Weights of a small masked image model.
Training: adamw at rate 0.0014, 13800 steps, batches of 64.
Rows from block 13 of the encoder of a small masked image model, named by matrix and row number. Rows with one number belong to one neuron. Each number is 128 + 32 x the weight over its row's rms, rounded and kept within 0 to 255. All counts start at 0. Numbers have three digits each. After the name is the row's rms in percent of the matrix's.
Before each neuron's rows are labels from the 100 images, of 14976, where the neuron reaches its largest size: "strongest on" is what is common among them; "colour at peak" is the nearest of a few named colours to the mean colour under the peak. Only what is clearly more common there than usual is listed. The data: gratings and oriented noise at many angles and scales.
# gate: MLP gate (encoder.blocks.13.mlp.gate.weight, 576x192), inputs 0-95
# fc1: MLP up (encoder.blocks.13.mlp.fc1.weight, 576x192), inputs 0-95
# fc2: MLP down (encoder.blocks.13.mlp.fc2.weight, 192x576, transposed), outputs 0-95

strongest on: sawtooth grating; very coarse
colour at peak: pink
gate.173 077:103190106175145175116121150156154102145097149113118077105119168078113184061127088121111107157120114115093109115124161180085082164143181089143100141086153089128068103135092136122109155105063129117100117073160164121114099151202101173086066157169100139178139128065108175084135159160137170148
fc1.173 082:122144188084062162113081137128174180187072143155143174154084107145164125104178103124160117086117159161168137109103181115182149178161066081127089119114091085082115130184118164177113113167100126139129078126099082069155150099150125167083197092174113183105180090139120099109122121120155134094
fc2.173 076:137080117097129138114161126099118176158113076109089123149145085094128091144088151110105087098082167153108091186095149083183136072138100129143111085149156102132164087098131152131174074144170182151152079108056088175111134155165109123096120115071124087101148093091187123121135130118138102143

strongest on: square grating; stripes at 45 degrees; fine
colour at peak: brown
gate.33 185:072162120164145131144131110116083110076124119112098121148128081165105148118078155177123147129152098101123033101095108154061094116091158114087130099157158097122064169071165083151100127093129101155162090130130052077098134140120121129054125131168192091172129106100179124138159129127128083172
fc1.33 314:088169159110164084163139128078102095141160137099129186174156113175118138168109140116172105092149103133128080166108109144113173152128150187124139078175083121089113167145155109183101142109186078168154101159088166090100071155065166089157129161137142104168103078106160112139155079100165189139
fc2.33 288:133138174146131131132127045129097172168111137144117134093091123092081141116131123099108095114077152147111159118177130113151112078143042113184110138139134119169168116145146126144211114126149158124130161131141137173128118103143101117109137096079099151036080111140167112145120099105102161099

strongest on: coloured; dashes
colour at peak: cyan
gate.212 088:107157159141084161120094146149143157147156071132085104123123138094090185139102143105101140187123170172151175102114171141117065073134142129122162193112150129164086079084178128119107149158056132124070189091097129095126109140147147177106091096139109133177137159155143163144079125155087173178
fc1.212 087:152192104103171110168095129145122107077098079165102104162171073155104132103162085093161146091123118097162059157090093116178106141152103165123111138132131100152176074105071080132147161132131170081123090138170174168126147161125168128134086153123158081098121150090162169124154170169140097070
fc2.212 092:178166143135154066101106112167076139168126108125146162147165111077069191141086104126110089083156098121106178141128150111084097072100095137188083135139138105136094123109163100077181149162159171154130162128146075137151144105117158103155119148112151106102145173178121136099108083099143166118

strongest on: square grating; coarse; stripes at 120 degrees
colour at peak: pink
gate.45 095:101123084163164146101142164151145134169140146138126136056144082138082087104158127149107129183188152124099123109097156086092126090148207050100138143100170109170172136090095123143162175110113167090085061122106061114101137092173130151131130145120144135164104132149163171148149155117117143095
fc1.45 090:121149123114114186153183092096067088117094108151148145086111097142164099128111192168173151167135169092138116155109129165119159086115126131161127176072092103135085119144134151146129163116097078186110118154161111175122121133175139136109110140159118160101157072089165092153094110110110130157
fc2.45 091:115177087120158088134155157155082122072145131113117128154148180175095151174099084112161151197115159122138084107155145092186065108081205099173135093150128094082117120165157101144111146100147169119152131110117122108118121146156144085130079136139153131124138129128081141092119186156139119105

strongest on: stripes at 105 degrees; square grating
colour at peak: white; pink
gate.282 092:156097121197138118163135174137173091120144066147162133164166098079147085082123145068161150103107137162151117111109168088090076130098164095191144149097140141123085142094069106136068171084092171116105135155169102161128091144168130198138124117090153086143146136153110193171142141157075164136
fc1.282 086:083168173093136083165086081129154102085095141116166133153107154139097105170181159096111086151075100162144076090157085135163123170078083086110140180130127113089080142076075111070122118161087150150139187150094120154174184113119167133131129150115174110147147148070116120175166169103107110102
fc2.282 082:114104130111115165092171108129073133156128160088168068095150093161090119113180181141149160187123191120084152106123112167164137160156101093154131141151101161183116134071150160093152154174164129092149121082106098074104094088184109141144154130166113177141147095122116089106180091128146125126

strongest on: stripes at 120 degrees; stripes at 105 degrees
colour at peak: pink
gate.214 083:137144114112071140148129195138126140095078088110171072089109091090146109089108131102116122171189118124124153090125112129104055167175205051118147154096143099129057132160082125086149134143032113092138156105083083082129151133139151159083111127093112111113154155145129126171126145161097176166
fc1.214 084:108177172133156118164101174083151083176108136121114092154113178114096145078104102124088112130141068180180154149153129074136187140097135152092089150083115096121196164104113173099083109099144132169108104141151131097109099108081124166137166069120171121113096152077119122106116158121179129144
fc2.214 081:098167152151080130106092120119163161163069143170186148179097109073161154112086140166115112142105112094139096108147189103126145074152119106120097116124146111154150088097131157113179156129132151137136167069138082087130110148159070143076177077093096089114125105180090162112169193125122151147

strongest on: stripes at 45 degrees; square grating; fine
colour at peak: pink
gate.323 101:085159153158101122131123196180154104126080109094135171097147109121134196137115099131141204138128094136184143116160120113148104111080129094102107166145123083100125082077161077150076115135084120101131119117112060093095140144140112186091095087105195101192132093125173100055120171135131113122
fc1.323 102:205111110144107119131076089091120127141153167106171148106098167119130141090155100097145124125130170163140131093099158127193160103115100117141082137101169150154124080090117157077111197122135096102160147119114137196165097150125178119177161135154112155159092166173120151178100143081115166154
fc2.323 124:097108220128123111145120071143083118158156163094131192095087097095097121146139085154091124064119090166169098089121100136153151094179059119143145111172139164172185130137132134101226142106130103157145139145132130129123088137103129133159166096063108112120083089124159082160093171123150158128

strongest on: sawtooth grating; very coarse
colour at peak: pink
gate.481 087:110126114203110123120106121194119081082148096174169080169118096159110110084068159167095146117120141093165101102127166087088120129135178115128095131161144153174097142126109083109082144102112120100158154126133124141111140159219151122086074146108156094107174191149131156144158163160079143121
fc1.481 084:116119106118103136091165102128147138074114141148117110102181126135105146088095149100174137129140105115099139105076111140108155169089114166119068131115097130130129071079183093161066133091135103182091174150138169093081174085159096189151159159131122160187188134146104143175167122145164139173
fc2.481 087:061179074127103113094129108139100121075135169118109117172136133150113112120120135096114117103173095121171130073130072164129129185106178167172130077116103087116136173117177112094161138090165130164112138123097175120100128170117122163147163108151128167124133161083152119087135151098136081149

strongest on: coloured; very coarse
colour at peak: blue
gate.49 204:171115067128099116128135160161145151093116139120098079151152153120152212119066128154129134132148130105142103156148100143148088136083140103111145136075149106157065121123057173139099139121106159130122137089097114103127252131159101065105101103147126156159126169094129158084105124166124136154
fc1.49 194:104146195134156153121133098146097103151113142127136109092116093124117072128155134086125161145083128162135112088126183100111150052187130154110128131139102129132129120125192110096110149131147112113150105164157163165142008124111127195144130136114111129096165078160120137187148099096152087088
fc2.49 183:124127147219106127123147045159154150133080110187092139112110052116113148121112125143108144205143169158120161196129127155154104066126056135117108189121182105161106080111123118095151087131066155104133104131092121089074133094172096144081138076108131108142108149131151108086158164118116167151

strongest on: sawtooth grating; very coarse; stripes at 60 degrees
colour at peak: brown
gate.539 088:153108051204141127179100130131131142111078086145120068094147120152183080095077130157118131126119163131126157139117111118161082167151155070116101144169138118161087147117126129071102127096097165101137141074102138095153113123153151131102111153173160147154177190154140132107101154181067113104
fc1.539 091:136125098189141139175163086178156121148092090110113086059106125134114130201166189118142191098133144194147104094113140130131141117185105151149150160058101109131160149087130147128132143112133132114126128081143123153093111110153128094118089180086081132145104125132110115173078129172137082156
fc2.539 097:137147119144159114146186162111170153068140114089169146081180088131208156102112122176148177182164152082177160101136111154129143184087177095138094138103114145165144123175097188089091158117105181137148170117092090113130146165180120122075112147107183135141147152158151148066183107107115127158

strongest on: medium; stripes at 120 degrees; square grating
colour at peak: pink
gate.190 085:106145089178131183102153152162123077134170167174139068089096141081078153097115155073187121123173095123109156141101164095171088162109118148116154178165135143174117127170151140072121100122072136145101161088191101141139160127181130174053080155113077104121178103155164192114094169153122082091
fc1.190 085:089157079109119178131070090112078121121146102136097105119147076071088115114163126157077141105147146133173111125121125073171145071112186177114132183088110120170101128101109160127169188085082145085104097164092148174140108088124096128154114092126151110157078091156082146145113111112138161093
fc2.190 086:145148121139104091139099114167125188155120096108160091188167145166122156127125121122158090161130102127159093093114147136122168108127156113135154120075078094102134189130163093139084076115099133140090146159131082091132091184136158197154178090151162108183167097176164167133091084135113112109

strongest on: sawtooth grating; very coarse
colour at peak: pink
gate.372 080:103173096196081157089082194183067087168083133168160147113100127109088165089138156121150141127143091138135100144123136131103070101130141069160142105132192173205129083163092125133160140130097184089122141167176165141119112124166101107141061153105112087152113147072123178108113173111121124114
fc1.372 083:151124181141085160123134169073102071133090075122136090128168161120102096103158081164087150128150151154105166140146164075147117173165132141087104159160098116168125074145156140169119133114140130192153087173130110079175074082069105149150122115122171065096114100161081103158090140158174141176
fc2.372 084:100069175092077165169130096122126095081086087102094095095127074177077113126145076148079097132113094178180136077156153097119087149135093098146186130111123174146160170125120149117181140164159086137116128164096123096152091134159098116071107099151084194180087177160168073177133154106151106137

strongest on: coloured; very coarse
colour at peak: blue; cyan
gate.239 100:114096124144118173173115155121112103155075082093131075149111168155141185100098125118104184098162114130148144122099111102135085153133176079097156181113190111144117084123122113149077096117109137144069132107139113088122117140148109154073074100163161158184143168107148225094079129115081197088
fc1.239 100:063093196155195074114114143101112113126127117138120168071121160104152143094118091155098103080095127124066086094120104115081164118148123149145078147107168105097090135158173166184079085132137089160162152128128166097063133137104106076117081104101113149145094107139094158166123121183170145174
fc2.239 095:118107096103157137092118110198159077124110151082111139082163104136142158152180155164144172114159121096183110188101107103131067093079112131083131114109156154175107141175062129167083185058137161118129105085089117148109169088158113108103161086118108087178136192160131100166126212091137135145

strongest on: sawtooth grating; very coarse; stripes at 60 degrees
colour at peak: brown
gate.180 088:180091088126056168175096087154155152116128152177169118138110103142096165063088101114147148106121143127149137158116170149120084151086136144171084115156202154138136135100117077098056099094127143124135148073124138147099131079203069175063069149134123102137159156080144208081156165154076110133
fc1.180 086:089149128139148151167092123143091186097131084148169159144163079139071161135159168171083114152148148136158097124167099164115073137161191084135147187164114164097158142128143138104186090084117142096162108141089086109100100099120122110146134184101156077184112062074099159126103130103090175160
fc2.180 088:074113099076103143127102135108161080144154145107122162093155103152135116084161083114137179153118166116103135145132158149098120181156151152159164153070126136093152081177176167102097154160143142117163101161142132177089164153158137131124069125127082144140110155147071166086175086181181080181

strongest on: square grating; stripes at 75 degrees
colour at peak: brown
gate.163 085:129157161154097172133121153144102150138070134115136146158070142088140131111166157099110123177139146161123130075160102103126091081107101085182099118079170126187093094139102157060102163112050203159144135083090144177127170108193089182051117125089103143123120120082100186094166135111065134123
fc1.163 087:140156104139088112176109160121126148093137181083172125086116132166190139089075092169142127156090172098091107147138087097094082144165153178139142168161088147102116174173162112166123086163195130111151106105167112091162110159086100150134172131136177167085139078171107176091083090185100158102
fc2.163 087:109107098082103111134187159188162071176146101179154114090166123179117138101138158148119141086100092102100102134059123116158074179106137133082121114157092172164071099176155121144066168161153133148114179122107108174145145139130120172106145088175175172099153129106168178129097142141102144081

strongest on: sawtooth grating; very coarse
colour at peak: brown
gate.327 085:140128068201084130094130175168176097119107103166144066177106164159106128083142109095120094137182111103099117167159141109173118159112187080110120102102158123164073072097159087127110103106138155102105179085167078090123135134173103100134055144137148119194109157157133177082094198166079160175
fc1.327 078:189134107119170092182076165090118154155117126124172144112157081116129083108163067108145084118141140173173095105100162098177141118162139177136176117079140126088151110160158078138069102102163139140093079111154127068114140149196159117085094116108179104096175167129098145110180106076089082109
fc2.327 082:138116164161092155125159087124143158092174173123129099180121159117103089115142091083111069068157170083132158085084086162105158078144121114107186153125082130170155103152106119180103169150078146174086100159100168147142131112098179163172170163163170149108121121097148174109169132137071109165

strongest on: coloured; very coarse
colour at peak: pink
gate.113 162:188087027154091142112129203151177139153123124124135094143201170137169166070148152179144136114125133094166086098073083175152071188055135104174129117129147133112122141136060185137075152105102122104125125095100104088144165117128137113132144131176124144168193208103136125105150146126106185121
fc1.113 151:062160204149136118144113086105114143124160114156135134091081110109099094153080134107140107108147115206076129158112184097086158114204126157118134139109120112113119108131181086145172145127121091161131082130126146140134087097132145167133090084083156142098080116154115167157136090126178087150
fc2.113 148:096155131224137175146142086182181149148070158133129160134107080097073156110094102154080138166144190138166122162128111173147101083095100118168106139093122105199110124085103169067170130155083121124149109109133107095124104123188094160093177079151085115093115135116166077136115181102063102135